A small masked image model, trained from scratch: encoder norm layernorm.
Rows from block 8 of the encoder of a small masked image model, named by matrix and row number. Rows with one number belong to one neuron. Each number is 500 + 40 x the weight over its row's rms, rounded and kept within 0 to 999. All counts start at 0. Numbers have three digits each.
After each neuron's rows are labels from the 100 images, of 14976, where the neuron reaches its highest value: "top examples" is what is common among them. Only what is clearly more common there than usual is listed. The data: rendered dice on a table.
# fc1: MLP up (encoder.blocks.8.mlp.fc1.weight, 768x256), inputs 86-171
# fc2: MLP down (encoder.blocks.8.mlp.fc2.weight, 256x768, transposed), outputs 86-171

fc1.697:465502524599567525492546484518502463469562591525492407524481478479514561515497480526512466503512478512544440522474462521516597459516483473533522531551513453503537498536509525495476456455478480554463498510502497546519500531477474476468521556476521548488509487
fc2.697:495489491493495443467518479459491530499518426475493496510513474465497488472476489426491569520459471475490542480521514525487460526550500587465493447474521506447446504521485536504513478577510518531529473478498473486529532503487526473476498503458497474520507524
top examples: purple die

fc1.613:489448422500575517466492468487496460481552486503533471535547486483494544529482544514370534489524483514488522538494490448439511502558544499523625504502464534554519537485507450443481463471427456481502493484557504501473628419478521501556535470531459515478597513
fc2.613:503524488485537499514480503512505488513509529519516517506520514488542501512505495440503504497504519515514510515489491525507515516518487517496520499506500510499478501504514518498508490516560498526499502516505502516482502517508521488499516513512500513497538476
top examples: dice: three

fc1.204:457565514522527508457498504507490471511492463611508540506472472524497512504449461408514555481463501509493525557467606610559530566521546550514485481490458497566486494503469522527555527594535514513456476496513494468492569499529568519443459501459468499519512509
fc2.204:490497497495511503497488484495495496511503496486503495521488501479518497494506516484505487496478502508503518506517474459492505498496496516476504485496504491493475492490511525511495501494526486502496497500501472502504492501496486490473485500503478493513481510
top examples: white die

fc1.297:503451496520470518530472500486509498485492556379469460513496486512522505477478531627495396489541495512508487489511532404517497462480509450519475499466510487446572498493551454469421513390495534527557502515518509548526448504506462495527560487510537521527454578
fc2.297:507512489486487494485501490498494515498501491506489501495495496502485506490503496481508513503499498517499512493504471520489500508509493512497496492498488484497469498504497505517521482514480499494486504494504497487495497496494525481500494508495509494499528481
top examples: black die

fc1.303:495441496526492528523483508496508486486494559383468455509497486522529512484489528626498407486550487511496468484518531405515496467475518446522489499473512490441582494500543460460416512392487530523550503511525501553529441498507458495525547471516532529524453588
fc2.303:503510490486484493485496494493498509496507493511488502491494498506488499489501494478508508506498493520496517495502478519493501504508488519503500491496490483494470500507502509522519481517477498498487499494503492486492497493492521479498499513499503493502528483
top examples: black die

fc1.48:517496515470529540493557430513556497459528487452481473485528470527504641489506464562483439469480503517499488478531518441483577469458473455536565478480554480476454524476541489503470477482482476494508499505466527479496497493501481526471527521527507511449482447
fc2.48:500486488504478502486493499498480499489498490492483490488487494498477497496496492533502486500500489496497490487491496497503489488517501490496500500496498494506515503492487491487499512493473491497485506492499505484499500490494509490508500495490502488508499496
top examples: dice: one

fc1.570:506531495487518480466542455510536530458504474552505479488508507496480594511532464431502518491438493462502524497502463538478515475510447514494559449452532471493400495480459538504531478607511483493467510518451483484479473484501502495468487554513451436468504375
fc2.570:497491500506481508493488506500488481488499491485482499488481498507475494488498500549493486503504496493502492490491514493500498486499506485510488502508486510501518499494489474486485511475467496484490504493504505493496496492496505500512501490494499496500486507
top examples: dice: one

fc1.765:506570509466502469472527507518508540498490457620524499494494544491497535538529481401533564518445543488519499525457471580505498545504494520471465518465483488536401494498436520513556515586528507518446533478477493466452502512475549517500445498494458484501530372
fc2.765:492501485514510539516492521496516462521498503438515509510515494508508510519501482590538447534535502448506484509508520474481507498433536442514521506515466514467556481465525490503475525443519505507527492506488472538524491495497476481497502533471524496509447524
top examples: white die

fc1.452:521472529498504493475462515511520448533422483470442534431494520525489539423532454490522558463599480523535476483535540496542494538507476483466447449529554599517573485499494469486482488431444497510513509517496545488485497485489502513536509537434575488501496527
fc2.452:480538543498517450498492463520521503512521493520531523509518498490526512510498473431505513503488497476479503503489546557495508502490490480492481519458521487501477501528544574518534465538541535531495492511507479516516531517506526509488498509535487510537507513
top examples: black die

fc1.31:504460492513485526525482513488514481491487545376470470507511482518523503478488525634506397487548495520501484494509539400528517464472523447520482491467512482448575488494556469475420524401487532528563502516526504552531458502518464504532551488515526528526463585
fc2.31:509518487478486483484504485499493516495510493514484496495493497502492502491503490462509515506497496521495519499502468529489499513516490518495504491500496474497462500508499509520531478521478500494481503494501493494485497503495521474500499509498511490503526479
top examples: black die

fc1.131:449503505591540501485567525528477483476589537491513402570541480478500568562472512518480482506485484520531455492473467515468593458523538488537526532554500528468488497548496549495479486457452508555425512536571458556494505537501455468482525558487474535525512499
fc2.131:504503512465515472493496474498497521490515468488523517483526491466515497490493469434489548506470484496480524484504529542515476492523485544470507472489518493479484512520511523512520517567532503519533489486484498503529527488493528481496510508485493485502478522
top examples: dice: three; pink die; white die

fc1.483:485522511466521522518589481545524510513521458527525512503501506471475621505490506451469562485481499509522479513499533560474575486465475531527545485504510479470395501483474553527545401550509506502476513469454546459474517507486491505455456498514491466453532429
fc2.483:506518480515507491466469513513446480472492524489486490488473481459530444489499464588515489482498490508500492491491502498514483472522513467463506519440518478480551505481486476474470531481537493551478504484496512475525483499484478477526512491480508478504501512
top examples: dice: one

fc1.294:548497507468542553492452550512439447522472461517457549506412490532501431468496434505513533437512486530519532496551556488510497546498496483411572404537530545485509516468527460489528540543503461470555470507469502487491467457520500493462533484436532551470479580
fc2.294:468494549531480471461524418494481489483482482577517478490527490445487506451507488416536514502504479459474528477493537575564491487516478530467434539505519523536483493529527541486518490511487472513505518483496544518498521489486513499532491513518492462491511495
top examples: black die

fc1.492:471505466502481497491448521607555496488525551548482520443582510505464587508539469466515427485596456509541488550491540517516547544500508430486526546472509473545561513512492498556514502457463467449459542513517536443469565442491473481498501470571505516536515507
fc2.492:491509516488516502486520483520485503494523502530505509503482492474513508491506491439527507496477499502501493491497489541515510515499511487476488492509524478506501499522509537511530505522521493519497491511486476522503489502504498498459488524497491491490504496
top examples: purple die

fc1.586:493460507516491528517485500490530481479498562380473474503498485534537528479487528619502398488542492505504474480511537411520506463469527434516480510472526495469571482490551460485423524404489537518559490520532499560524452505524460506519556488518533522518457564
fc2.586:507511491483488494486495490495490517498508491507488495490496492500489504489502490470509507501499497517502515498501473523495499507519492516501504494500491477494468502504504505515526486519475504498486503491497502489487503501490529476497501508498511496502529480
top examples: black die

fc1.52:497484467490526478486526440480527495456527433492499517505514486484467561500496489443511498540446481431495514518501454530453529470489455461511549463456501480467384516484485503517509462530480473507469495508439450448458454492475479453464488530514446436462468396
fc2.52:504488502507477505492489506498496491491495494486494498496485494515476499500496500554494488503505489495503489496501511486502495488500506487511488509501498509497514499495491478489482508476464500487490502497500495495502497500496499507506506494491508500499487512
top examples: dice: one

fc1.597:488548518461514520486591515537507536472480495573518498498506504479500551524499466421491551505472505499542484483486501563517557490558438497546528471536540547485439512483439542484566485551506516500493498523462560451456531470491470508454463501512498464453546403
fc2.597:475490493527517506446470505488457448470508525479491478476473482459508404473490458593508480484502488544524480495484512496492478459538507462451496533447517491475555506499517483459471522499530500555467492477515523473526503520476500457544471466504502499534493518
top examples: dice: one

fc1.766:461522496485467534474499475495466462501484550476496472547553551497528455512505529488505461498465516506415469453495483456526498561503467493580475532481473545478570569534432529538477422462381510469472524420561449475499491462487543466478507415403487498505496526
fc2.766:505533504502500528522510454507544566510463502498550509416525524563531555562496520445451467531469527435480511523556515463546542464438451502550541484511441512450411512470487643508483487502500533511497504530562588429470529512528512565496542447498506499545556479
top examples: black die

fc1.475:525500510479554537525571449525580526482546443487493468500502483477476624498489498487463550445491476517471495513555537541515553480436486528509544495496551450464424499466524522485518416521503493469477513492504516496519489489495499529481486515527477438433474470
fc2.475:496499488511484497484492514505482487485492501488489493490475494502495485494496486561508498494494491496508495501486501492519496478511511486494501513493494494495536499493483485480479508471492492516493493494491511477495485491489492498509502499487500490494499503
top examples: dice: one

fc1.364:486472487550526557455524479518430444495517570535513512450489531466475465501543461476530439442567450536556481493527539502560566586513517505504544495574579499583529475492431491519505478435506437477480521486536482490466503524468496527486539541473560548467512521
fc2.364:497514504496510488498511489498491516493507507520505506502509491472519494493500490447519511506489491486508503497498495520486498515508500507476507502497498485500481500518504533510521476519528495502511486498496486511494501503494509499487481501516492488499507501
top examples: purple die

fc1.729:503546477498514500499587501523477589487503395525549507509523504489454619532524489502472537518497395495571505527521526512548537497466499518568513462470497444470450523525503494439513435541600490488561507518455558482522535501499451503476482479488498479493562456
fc2.729:483544458513540485528496508529546447524514527519512528531439519499561482523511506555526499515494513447493536530491503518515520484516509507484513533442507484487577524514471433475483486487561501520463494507536542450542483534513474520517483476476510506489468503
top examples: dice: one

fc1.522:488455501518485527530479511485515481493501553395460475498503489523530521490478526628511412486539486519504474485512542406509499469465515442521482497471512488450578487506554466479427523382478526534554495510524507546519453503517462508524545475522538518532462578
fc2.522:510514490479485486482500484498494517492502492509486498494492493503493507486505486456510510510495498518496523496501464525492498509510487523499501493497495475491464498506504513522530482526479496493485498492506498487490501501491527470497500513496509490501534473
top examples: dice: three; black die

fc1.532:493543509458509442548613491518396502482493422531536510523531481499485552539498499483442527580489408512533482504483498530552567504508477503526476478493522535465479541507502500470542470554529540486503513541483576506528590502512454494461517496493516523471536461
fc2.532:494533463532518503471465520522516450533499515516523510522446499467551457496502477549521489498473512461518539511519506487508499459538507481462488539393532483507559513519496480459458513529570487535440517509509542463562516522492464504526479490468505488529504505
top examples: black die

fc1.603:500490466466478495508420521624566536479551556534471507439544527535522511474532458477546463471568499494512451512487515479509575528492536394484511532505528462567555504490496491518532466502486448464484541569499539442486495470532503492485488477566508483499518499
fc2.603:486504552498504467473545457487480510506512458511526503501488493460505513473488486437499549514451493473479496484490532571523480501506507513475462457493541516477506492531533540487545482548516521542515488501467475538540509500497530494459487549476479476497508526
top examples: purple die

fc1.137:488566497492531495443502503517492472516490461599531538528502494511492520500455431397518532495460516497494542559442561617522524576544501540481526473468467489544486498523465542508535524628531504542474504514511478520479531497501572506446476513467469478537524482
fc2.137:491504493513508505491506479498500483494522489468488491501490490484513499507498510504513472465482497482485509501520485434495497500492517509489465471493509505492498493475508510524475525496509469501516498495497462510509492494500478486464509481495489490521452529
top examples: white die

fc1.519:482506472557502435474516482585518484510494513521442496429582494457461578477522468463477459475600435510531470491507525497546498548493453474455491510486561517489546486501524495549493494434450458480422494453531562495480535459432477508533488460527529489533533484
fc2.519:492536528499539520503537476547525495524539550544513521488470521502536513531517484422562497482536522483525464510497514527527564552494545447503484541497537435529476503528495542529517500510543476530458520549493469509469504509525506513475495524539540522489505491
top examples: purple die

fc1.458:488556498496529468438511522501508504500501462612516523525499499493524522488476458392531573516462513471497542529469542598513525585552483525479499476474474511519442507505458538532564504613510511534483487500484486484451554519497566500466449492474483453509533439
fc2.458:493520489508511519496481491487510480487508498457491493512505501494508514489495509547514446464496512495491479498501462425467493499474517489494482488491477502490489487485505504504473549475506501474508499500506457503508481485501482472481519470499502502521467518
top examples: white die

fc1.512:526532491487547501507631505528534533506516453530520487483522511510518620497504460449495505456467462502491509516493527557491564487465461490516527456450483476486374537512488525548539466535493473509478517483473501476471497492492524509485487484511475451449528426
fc2.512:490505481518486513471459506497473477474502506485489482471471480474498471479494485569508473499501486506498497490485481498497480460513501471466501517495496500506548505496482490468493523472502492503483500486505507482491482495481496483515509484484507481520484500
top examples: dice: one

fc1.185:524550511474517522522622507524495548519508484557507498518509515505476570513503491465488546496486454504558483532490510551521562489514480505578527450504528504506401518484478519459564462564530496530475511495491555493509505475479437499483473507510490496451564424
fc2.185:497512488538510487485466519510486447482501533480504500489465482481549447498491484603512485497508491498507508500476500518521489471521512471473502540444504486506579501500464451462465499459536504529480507495519561453518487520495476492529483483479506505515474525
top examples: dice: one

fc1.740:525517466471541537521624490542530535527498429509528467448522474504482636530506474496478510483509475506489479472516556530509574516445508510525513458451459444470423544505486537501547432554514486497490512473504521486505484480490514492475517471495497471440551459
fc2.740:503530469522497500474472525500489481489503507496489495481460492492513470477497493578508501499496495487480499498489489493504475458509498483491514531471500483493550510489482489486470522481517487523480501493506532484514478493487476493522506483472509492523487505
top examples: dice: one